{"arch": "swin", "model": "image classifier", "dataset": "rendered landscapes of hills, water and sky", "train_examples": 36250, "image_size": 64, "crop_scale_min": 1, "horizontal_flip": true, "targets": ["light"], "num_classes": 4, "norm": "layernorm", "norm_position": "pre", "activation": "silu", "mlp_ratio": 3, "head_dim": 32, "fused_qkv": false, "bias": "all", "qk_norm": false, "layer_scale_init": 0.1, "parallel_block": false, "inner_norm": false, "drop_path": 0.05, "patch_size": [4, 4], "conv_stem": false, "depths": [3, 6, 6], "widths": [96, 192, 384], "loss": "cross_entropy", "init": "torch_default", "residual_init": "zero_last", "optimizer": "soap", "beta2": 0.95, "lr": 0.0027, "beta1": 0.9, "shampoo_beta": 0.95, "eps": 1e-08, "precondition_frequency": 20, "max_precond_dim": 1024, "one_sided": false, "adamw_lr_other_params": 0.002, "ema_decay": 0.995, "steps": 22000, "batch_size": 128, "epochs": 77.7, "lr_schedule": "wsd", "decay_fraction": 0.4, "final_lr_fraction": 0.1, "warmup_steps": 660, "weight_decay": 0.03, "adamw_weight_decay_other_params": 0}
Rows from block 6 of a small image classifier, named by matrix and row number. Rows with one number belong to one neuron. Each number is 200 + 30 x the weight over its row's rms, rounded and kept within 0 to 999. All counts start at 0. After the name is the row's rms in percent of the matrix's.
After each neuron's rows are labels from the 100 images, of 14976, where the neuron reaches its highest value: "peak on" is the class under the peak. Only what is clearly more common there than usual is listed. The data: rendered landscapes of hills, water and sky.
# fc1: MLP up (model.blocks.6.mlp.fc1.weight, 576x192), inputs 0-191
# fc2: MLP down (model.blocks.6.mlp.fc2.weight, 192x576, transposed), outputs 0-191

fc1.361,095,187,243,193,230,193,184,216,176,205,162,166,196,212,175,186,166,178,173,163,207,243,197,252,225,166,203,220,231,287,188,192,196,153,233,189,196,247,200,226,232,221,142,231,176,171,196,261,211,225,246,241,118,175,192,173,158,207,212,195,231,219,196,187,265,201,234,239,168,238,199,228,203,215,135,210,223,121,224,217,164,186,191,216,170,233,218,187,216,150,210,177,170,142,169,180,192,181,178,180,224,179,197,154,213,217,174,239,203,241,216,208,198,153,228,246,159,199,207,227,191,195,201,168,173,165,152,231,215,192,262,205,165,196,223,218,268,212,232,176,191,181,213,178,260,168,173,227,199,210,212,180,191,197,178,191,233,200,209,228,186,280,209,227,192,180,185,213,188,188,248,204,222,203,210,211,219,217,236,262,239,208,192,223,211,181,167,175,156,130,183,194,162
fc2.361,090,240,237,175,187,214,236,226,166,288,242,176,185,169,169,173,150,217,212,197,190,196,215,218,163,181,206,174,190,241,177,187,195,208,239,180,226,182,254,187,190,184,166,191,203,236,265,219,172,167,175,189,126,198,167,175,156,147,221,156,227,185,192,207,216,214,156,186,193,218,174,206,210,203,178,165,210,173,195,194,214,185,195,237,197,230,211,190,159,198,189,190,203,167,203,174,225,212,134,236,244,233,153,245,210,181,196,209,194,161,206,190,169,196,201,216,160,181,192,216,193,140,206,164,145,181,189,183,229,231,198,216,173,209,184,256,198,211,167,194,230,216,222,177,164,167,164,187,254,242,234,155,202,228,191,190,196,252,208,215,196,215,196,278,171,156,189,233,194,225,190,157,287,194,300,190,152,178,174,226,169,228,244,163,151,207,216,229,160,221,178,207,207
peak on: water

fc1.475,085,170,193,177,184,212,171,156,161,251,171,208,206,165,161,227,180,208,196,157,204,162,196,191,213,174,203,242,238,204,159,142,204,223,235,198,196,233,203,182,176,138,208,201,240,234,161,207,217,215,233,176,145,207,192,178,178,271,178,174,244,184,218,203,134,194,197,213,137,197,175,167,221,155,208,173,233,230,175,158,195,214,138,184,208,190,204,170,145,193,201,204,230,243,241,137,294,172,192,271,211,205,202,217,227,139,208,208,216,198,192,180,201,204,186,223,175,171,217,237,189,205,234,196,202,193,196,170,202,138,237,181,168,171,226,188,203,213,238,201,214,264,194,184,239,241,168,198,257,182,220,179,172,182,180,208,174,131,219,204,193,163,219,215,183,227,173,223,169,187,244,131,220,219,166,170,180,140,185,212,212,164,182,240,198,195,192,221,175,243,174,189,234
fc2.475,079,198,154,174,203,196,225,230,198,155,196,222,182,231,214,234,234,167,169,198,243,213,169,248,178,220,219,191,122,189,220,229,204,177,159,215,210,189,172,229,206,202,196,224,215,235,221,162,211,227,279,235,254,165,198,200,242,244,168,220,214,206,140,219,208,249,214,218,167,215,212,253,168,243,170,235,220,226,149,154,181,197,205,169,157,195,203,258,179,225,206,213,182,215,236,177,148,203,228,229,182,259,176,212,164,199,174,213,190,160,158,164,186,253,181,223,183,228,189,220,197,225,169,198,184,209,261,237,217,208,197,212,215,200,171,208,208,199,163,207,190,232,222,197,173,197,211,245,206,223,224,286,201,174,198,256,168,167,179,194,217,189,239,174,223,140,138,197,179,279,182,224,146,214,192,179,255,192,198,245,227,193,207,218,210,158,195,232,157,157,240,226,181
peak on: water

fc1.350,104,207,226,198,177,147,168,212,184,196,174,213,187,208,188,216,206,227,219,150,222,170,218,188,184,159,196,174,237,178,278,203,178,224,219,224,233,230,236,213,186,130,194,226,241,202,186,199,194,217,174,212,154,231,183,195,166,196,259,200,185,198,249,221,227,232,226,176,183,244,232,173,176,200,217,217,214,222,205,204,147,212,226,176,206,192,147,180,180,180,208,200,222,171,208,170,251,192,218,224,190,186,161,227,199,225,190,172,241,243,264,204,106,148,239,236,163,221,191,157,183,191,141,194,138,161,254,148,200,127,217,111,149,206,256,200,204,172,203,158,224,192,180,206,193,201,182,192,215,234,195,194,188,205,184,208,213,190,212,187,191,194,159,191,141,187,220,192,208,199,136,175,245,217,198,186,235,183,178,216,170,206,214,157,248,122,184,225,203,161,182,173,222
fc2.350,098,185,172,172,227,199,223,220,184,251,168,171,194,207,172,162,205,152,212,211,153,203,178,235,200,190,200,199,183,196,180,219,186,177,181,194,184,159,186,222,198,205,219,118,241,211,157,223,178,208,184,191,125,192,168,124,193,193,227,204,161,244,200,196,183,206,171,178,207,226,163,212,160,183,209,198,154,147,175,179,205,197,208,197,219,185,229,222,261,178,224,186,228,192,197,160,188,188,155,197,145,199,210,170,184,229,214,229,187,214,136,229,179,189,154,317,184,225,153,156,201,197,212,152,227,197,229,151,161,189,212,176,181,144,182,172,184,191,197,183,231,159,213,202,200,203,179,157,166,194,172,188,223,186,146,212,168,230,221,216,239,164,191,194,218,216,218,174,238,193,221,241,272,244,254,193,196,242,188,268,221,146,195,210,210,178,149,208,222,188,136,167,183
peak on: water

fc1.268,070,174,230,236,171,184,207,200,206,238,157,210,186,224,177,159,227,197,169,241,165,217,248,214,222,195,191,201,200,166,211,207,225,186,192,159,204,183,171,175,234,212,202,165,224,222,238,196,169,188,200,209,210,197,167,220,232,249,180,258,190,187,150,205,201,230,193,208,238,218,194,219,222,235,181,243,218,190,194,240,236,231,153,191,203,239,258,153,183,229,184,221,203,182,190,197,156,184,183,168,155,201,212,203,200,148,167,242,228,173,266,292,174,208,212,242,178,202,252,199,240,206,263,172,224,212,221,220,176,224,159,173,207,220,230,113,210,171,201,198,197,166,201,183,174,166,176,191,188,214,198,151,259,178,193,113,175,236,161,129,212,248,221,252,202,145,223,209,235,198,152,212,210,251,234,166,164,183,176,202,210,211,186,182,222,199,156,243,182,213,223,212,240
fc2.268,071,205,229,215,191,198,186,226,190,192,222,231,228,194,192,199,218,208,169,239,176,182,169,136,208,218,183,234,210,216,201,249,168,205,224,162,230,191,189,241,211,193,155,207,169,174,222,217,214,226,147,168,183,181,263,202,231,216,166,172,170,198,169,175,177,227,203,232,159,211,201,124,165,148,187,199,207,271,236,185,171,183,173,164,224,174,234,191,218,150,196,199,204,223,195,248,178,252,238,236,224,175,217,169,192,214,199,181,190,163,188,216,232,192,149,183,249,188,236,163,271,184,177,248,186,166,241,214,177,144,209,174,236,197,230,165,206,208,188,226,240,151,225,203,235,179,262,229,248,237,184,176,256,163,229,201,279,189,211,229,206,257,173,184,179,199,175,224,178,187,180,205,160,141,183,188,241,258,219,174,157,155,169,169,243,202,192,167,168,201,210,203,179
peak on: gentle ground; steep ground

fc1.226,139,170,198,202,164,219,171,197,209,229,214,217,247,211,190,204,218,181,196,204,209,217,212,251,198,225,177,167,202,175,203,179,169,250,194,203,236,215,207,165,194,227,208,170,166,208,254,189,184,177,230,224,224,177,208,171,203,202,178,188,179,172,191,169,226,234,217,230,211,148,212,211,208,235,171,217,207,223,205,193,207,240,181,236,236,185,260,153,148,220,199,193,187,185,222,207,223,196,189,202,186,188,264,163,174,216,193,240,104,226,264,234,229,255,253,204,161,198,226,221,197,226,201,249,204,196,228,236,200,240,168,194,175,176,247,124,228,176,183,187,214,217,158,206,145,164,191,225,207,234,170,218,203,229,263,222,251,173,187,255,286,153,190,227,212,175,242,220,209,241,180,159,232,194,149,215,192,154,157,199,245,118,225,209,204,228,213,148,194,158,229,201,218
fc2.226,137,189,195,146,246,228,214,217,186,152,175,183,193,188,172,219,205,185,200,214,213,181,194,210,209,198,181,228,239,195,255,210,216,189,192,196,167,225,217,220,175,207,194,162,183,245,177,182,198,204,168,195,179,209,134,233,187,190,212,180,193,207,220,160,238,197,210,229,172,167,214,236,265,181,190,197,217,234,159,185,156,182,188,198,175,226,231,227,164,191,216,178,190,247,178,168,210,156,181,203,173,212,182,156,165,192,152,219,204,229,201,203,196,195,222,164,244,198,261,197,204,190,207,237,219,162,174,207,218,215,207,184,169,213,179,190,188,120,212,244,214,196,193,129,271,213,245,179,249,197,188,204,204,205,207,163,174,233,177,191,192,200,200,221,215,172,209,236,235,261,182,195,147,225,152,204,189,203,183,214,175,177,180,157,175,116,207,201,211,195,216,21,231
peak on: gentle ground

fc1.185,077,157,144,192,168,215,176,160,168,179,181,219,210,170,235,246,124,293,252,228,266,150,208,239,210,183,232,204,234,235,206,214,200,195,203,194,191,175,216,206,212,192,224,203,171,201,207,175,217,234,166,244,211,169,241,189,204,178,206,199,137,180,242,293,113,178,163,205,182,172,263,235,192,162,200,162,198,206,214,186,168,203,239,195,208,198,148,214,198,193,184,154,141,224,210,240,218,232,181,200,195,217,178,210,208,205,190,238,186,196,175,210,239,234,171,246,157,180,234,181,215,212,186,171,211,210,203,174,209,218,203,166,262,234,233,210,216,165,178,234,169,211,178,200,221,207,184,185,175,224,230,191,234,201,198,192,222,169,146,203,191,212,177,212,225,198,198,217,158,243,212,243,217,183,245,195,149,204,203,146,217,202,184,231,234,234,227,196,190,165,135,210,133
fc2.185,075,183,175,259,200,223,193,179,168,205,221,223,167,163,209,206,223,198,251,246,170,207,135,191,180,219,220,193,201,258,190,236,219,239,179,213,263,210,226,202,265,194,227,175,249,290,170,179,198,232,204,206,272,188,189,265,211,207,254,217,179,202,216,248,204,220,222,198,195,209,151,224,209,243,202,175,273,241,166,232,166,237,205,203,199,162,172,219,202,174,226,205,174,191,178,270,187,168,226,161,198,209,197,185,171,203,205,172,229,176,209,189,188,234,210,202,207,218,242,213,220,208,236,233,208,217,230,173,135,192,183,226,211,168,184,177,210,240,164,170,261,207,227,207,205,254,207,175,188,237,236,172,185,199,158,158,181,201,210,172,184,215,187,208,233,140,211,260,219,210,156,202,233,240,218,204,205,208,183,193,216,178,244,171,233,177,150,128,232,175,171,230,162
peak on: water

fc1.249,073,189,180,201,186,194,152,204,199,227,203,153,207,196,174,236,228,177,154,217,209,193,140,212,196,180,187,245,219,269,170,206,214,157,245,182,196,183,148,164,209,161,237,191,194,217,162,257,163,235,215,185,226,226,182,205,167,205,232,166,196,178,184,107,209,163,181,215,216,177,172,234,174,186,192,164,204,224,216,179,171,175,208,190,172,215,230,203,256,161,223,242,204,195,192,198,275,191,200,216,196,174,244,178,211,206,205,189,231,199,203,167,170,183,132,178,261,192,187,220,190,231,152,137,208,231,155,231,217,155,211,153,194,170,214,145,215,121,182,240,221,230,284,179,189,189,261,179,111,219,174,171,247,182,221,218,198,204,216,205,209,185,207,180,170,157,153,191,196,211,207,211,222,229,203,223,182,186,137,186,203,182,162,192,202,203,240,218,173,210,222,192,213
fc2.249,083,199,207,151,191,181,201,190,165,164,216,182,272,181,160,213,201,191,190,180,229,131,207,220,196,212,240,214,193,258,204,226,174,181,218,256,194,206,214,176,198,257,171,194,233,166,236,193,214,213,236,214,260,175,135,232,194,206,173,224,180,231,206,194,214,181,201,205,230,183,197,233,161,152,217,147,197,174,203,215,161,188,216,228,199,209,190,243,188,184,208,209,177,197,159,145,203,194,147,207,213,158,205,202,230,208,268,225,207,197,214,200,184,221,194,228,223,183,263,199,228,183,177,234,197,231,179,215,181,220,203,246,176,156,215,231,205,180,181,225,225,185,193,264,135,219,256,210,189,152,220,157,179,196,226,214,174,246,205,182,260,198,197,166,220,250,270,209,268,236,152,114,178,190,187,207,209,196,191,193,154,151,177,243,185,248,187,233,190,142,240,167,198
peak on: water